From a checkpoint of a small masked image model.
Training: soap at rate 0.0023, 12200 steps, batches of 128.
Data: 195000 training examples, 8.0 epochs.
Rows from block 9 of a small masked image model, named by matrix and row number. Rows with one number belong to one channel. Each number is 128 + 24 x the weight over its row's rms, rounded and kept within 0 to 255. All counts start at 0. Numbers have three digits each. After the name is the row's rms in percent of the matrix's.
After each channel's rows are labels from the 100 images, of 14976, where the channel reaches its highest value: "strongest on" is what is common among them. Only what is clearly more common there than usual is listed. The data: rendered scenes of coloured solids on a plain floor. In brackets: how many of the 100, against the usual share in percent.
# convs1: grouped (16 groups) 3x3 conv, stride 2 (model.blocks.9.convs.1.weight, 256x16x3x3, each kernel summed), inputs within the group 0-15
# convs2: expand pointwise conv (model.blocks.9.convs.2.weight, 512x256x1x1, transposed), outputs 0-46

convs1.118 087:135124110103108131104155132144176110114166152165
convs2.118 110:097130166109149147130174143119146124125086194157139126099149153130099123119124120129116140106163128130145154162141110084155145116115121115139
strongest on: black object (60 vs 22.2); blue object (51 vs 22.3); its colour: black (32 vs 8.6)

convs1.116 097:156125110112115133113143076123130127172158153161
convs2.116 088:122091120098151123101084140140116162118150132077105147088157137128142119123153119114091125124117113127095145119140063089105175121120141127142
strongest on: blue object (71 vs 22.3); its colour: blue (32 vs 8.6)

convs1.251 089:142119114094079111134123149136117135068128129104
convs2.251 093:139138116128137021123130120152105149172176139135127119103128151091168135136120097144112092106141133114135129131139176174130120111078135162178
strongest on: disc (29 vs 12.1)

convs1.211 155:116128087087161119138116169107130109125086121135
convs2.211 121:105109142144151116129110129128135132117135129137118144104174145122136140144136129122146130139152118115107088145153132113109109102107114147105
strongest on: cog (50 vs 11.8); largest object: cog (29 vs 5.8); its colour: purple (25 vs 8.6)

convs1.169 113:153163149114153158150145164162152158111126141127
convs2.169 096:164192157124172125143103112142133122134142097150106135122124144090121170143123159138142131117144124090127139143130117169128115097099132127103
strongest on: tube (29 vs 12.1)

convs1.117 099:144131103112105138112153081134149098141155154165
convs2.117 102:168177107124114116104124087149129128125144120107119122096126129122111107128145125132122119161190114148142091144119154130106157103073109108134
strongest on: black object (48 vs 22.2); count: five (41 vs 20.3)

convs1.133 126:141111095148150136093132152166090142154147128100
convs2.133 123:162103140120130099114102113160109131150125116134129050164120122162110121170134146128135122132137126117117162097144148158119126149133131147131
strongest on: light from the right (67 vs 25.4); count: five (42 vs 20.3)

convs1.9 121:141138137157090103086147155098107112158124151137
convs2.9 115:121122149128119145135119117103157107166131104140118133124039147150109157152138137140114149125123122100152118154139109127116139133153123111150
strongest on: chain link (36 vs 11.4)

convs1.36 076:080141120151101151146164141114117128134103123082
convs2.36 124:106160130146154056117132107115066100093121122133134156127140112124133137162160096134134137138114135111161141148126144167146118134121114095147
strongest on: yellow object (47 vs 22.4)

convs1.218 059:119174162094114097156135163127145120125135117098
convs2.218 084:111113121132072119167158150135107115155094169137111090176108127195117162097141138117126119138165110071151102093140119172076163144149114108120
strongest on: bowl (29 vs 11.8)

convs1.12 109:149171166123111107083139123104121135163151116135
convs2.12 105:111105134095123093121099134102142109138108130153136135144126120138107157124136103128124119118126126104149106150118104147105141125126112064139
strongest on: chain link (37 vs 11.4)

convs1.184 081:137141094180121110122161144143133147081131134106
convs2.184 104:105136122175159168194110115106117162148105136123144140109134141139157121114138143109166148164149138146120134086135083069127119134142091175103
strongest on: blue object (58 vs 22.3)

convs1.242 075:108124108176159176105138115138108114148113153126
convs2.242 094:152091115131152152122118117100102134158158177105144128118136163125167123111127140157128146099165131126152128175139118147152119139140115115151
strongest on: disc (32 vs 12.1)

convs1.254 046:117105112092083161131130105169136150148129153142
convs2.254 089:066154085117106171068106096160134099144100094125089117155123149175103116169122182131120116132120129144162112185129128116118108115104126118140
strongest on: disc (38 vs 12.1)

convs1.142 130:134135099126145115094148161155075124148142123096
convs2.142 124:119111105152130130124120140127090137128121129131150106156170119113098115106116067140128119131118125160092118134121121079128140134120117180042
strongest on: light from the right (63 vs 25.4)

convs1.77 116:176137106116165148162111108150119121119115167142
convs2.77 093:189138128119131131181135134105117178075089086114120145121117092100138091128160137120142116145157121118145155117132118076141143152138110159121
strongest on: black object (52 vs 22.2)

convs1.79 127:150132084116101116135143126145115105095085162107
convs2.79 102:133105162116126113150139125147121122136107165112145129116159134144122117144125134141144118125115113134138097137116138102128133142154120099138
strongest on: red object (48 vs 22.8); its colour: black (25 vs 8.6)

convs1.14 115:094107090121150161156133132135139119088093118106
convs2.14 103:109162112143149155129098136156125138163111113106129125104138103162151132130124039128112118138111133121106129150124098134099141170182141093128
strongest on: sphere (34 vs 11.6)

convs1.223 094:130194140103153140142128113164094121138141123123
convs2.223 090:109123164144138130140126098166133126147203145148105122157109129107161162058157149115126131131158147119138132124162150097151123118128118126108
strongest on: tube (29 vs 12.1)

convs1.35 082:134134130112087144139119159136099100151078113101
convs2.35 113:132121142183107149092109144106129110114107117123151082156103130112139159087137087121128141159107137089112106183157112167113133108110119080129
strongest on: yellow object (60 vs 22.4); its colour: yellow (25 vs 8.5)

convs1.76 082:132147108102128147153105128162100085106105167122
convs2.76 093:127119102156135127114141156114157108133128112118101136182136131141143096115148157110134133146151147139139144117100149108130115138098122133121
strongest on: black object (69 vs 22.2); its colour: black (31 vs 8.6)

convs1.131 149:147122091138157119102134164161097134146153122092
convs2.131 129:141119143153162159127127150144184152135100123115125175143081112157139134138122120136131127112106135100161158167138124142133131135140146126168
strongest on: light from the right (67 vs 25.4)

convs1.200 097:165135164117165136119131149122162142152131170155
convs2.200 093:149141135144120182142141135112112106095075087112098136164102117101138142169145154169104157131144137095141140076117118077140123148131163133129
strongest on: red object (56 vs 22.8); its colour: red (35 vs 8.1)

convs1.136 117:114127160110121107130102109105156081114131139176
convs2.136 100:148135141185136155132118152109164133168131120119103130066070114142127113138110076127108117112131131107094133176140137103140114126107132171132
strongest on: blue object (52 vs 22.3); its colour: blue (42 vs 8.6); dome (33 vs 11.6); disc (32 vs 12.1)

convs1.207 105:123123151184150101115107139083133137102115111143
convs2.207 085:130147154125137115129153115134134123158114176142105119130164168166137120199126084092146121133119158112103124122151121153161137134088128150166
strongest on: red object (62 vs 22.8); count: five (41 vs 20.3); its colour: red (37 vs 8.1)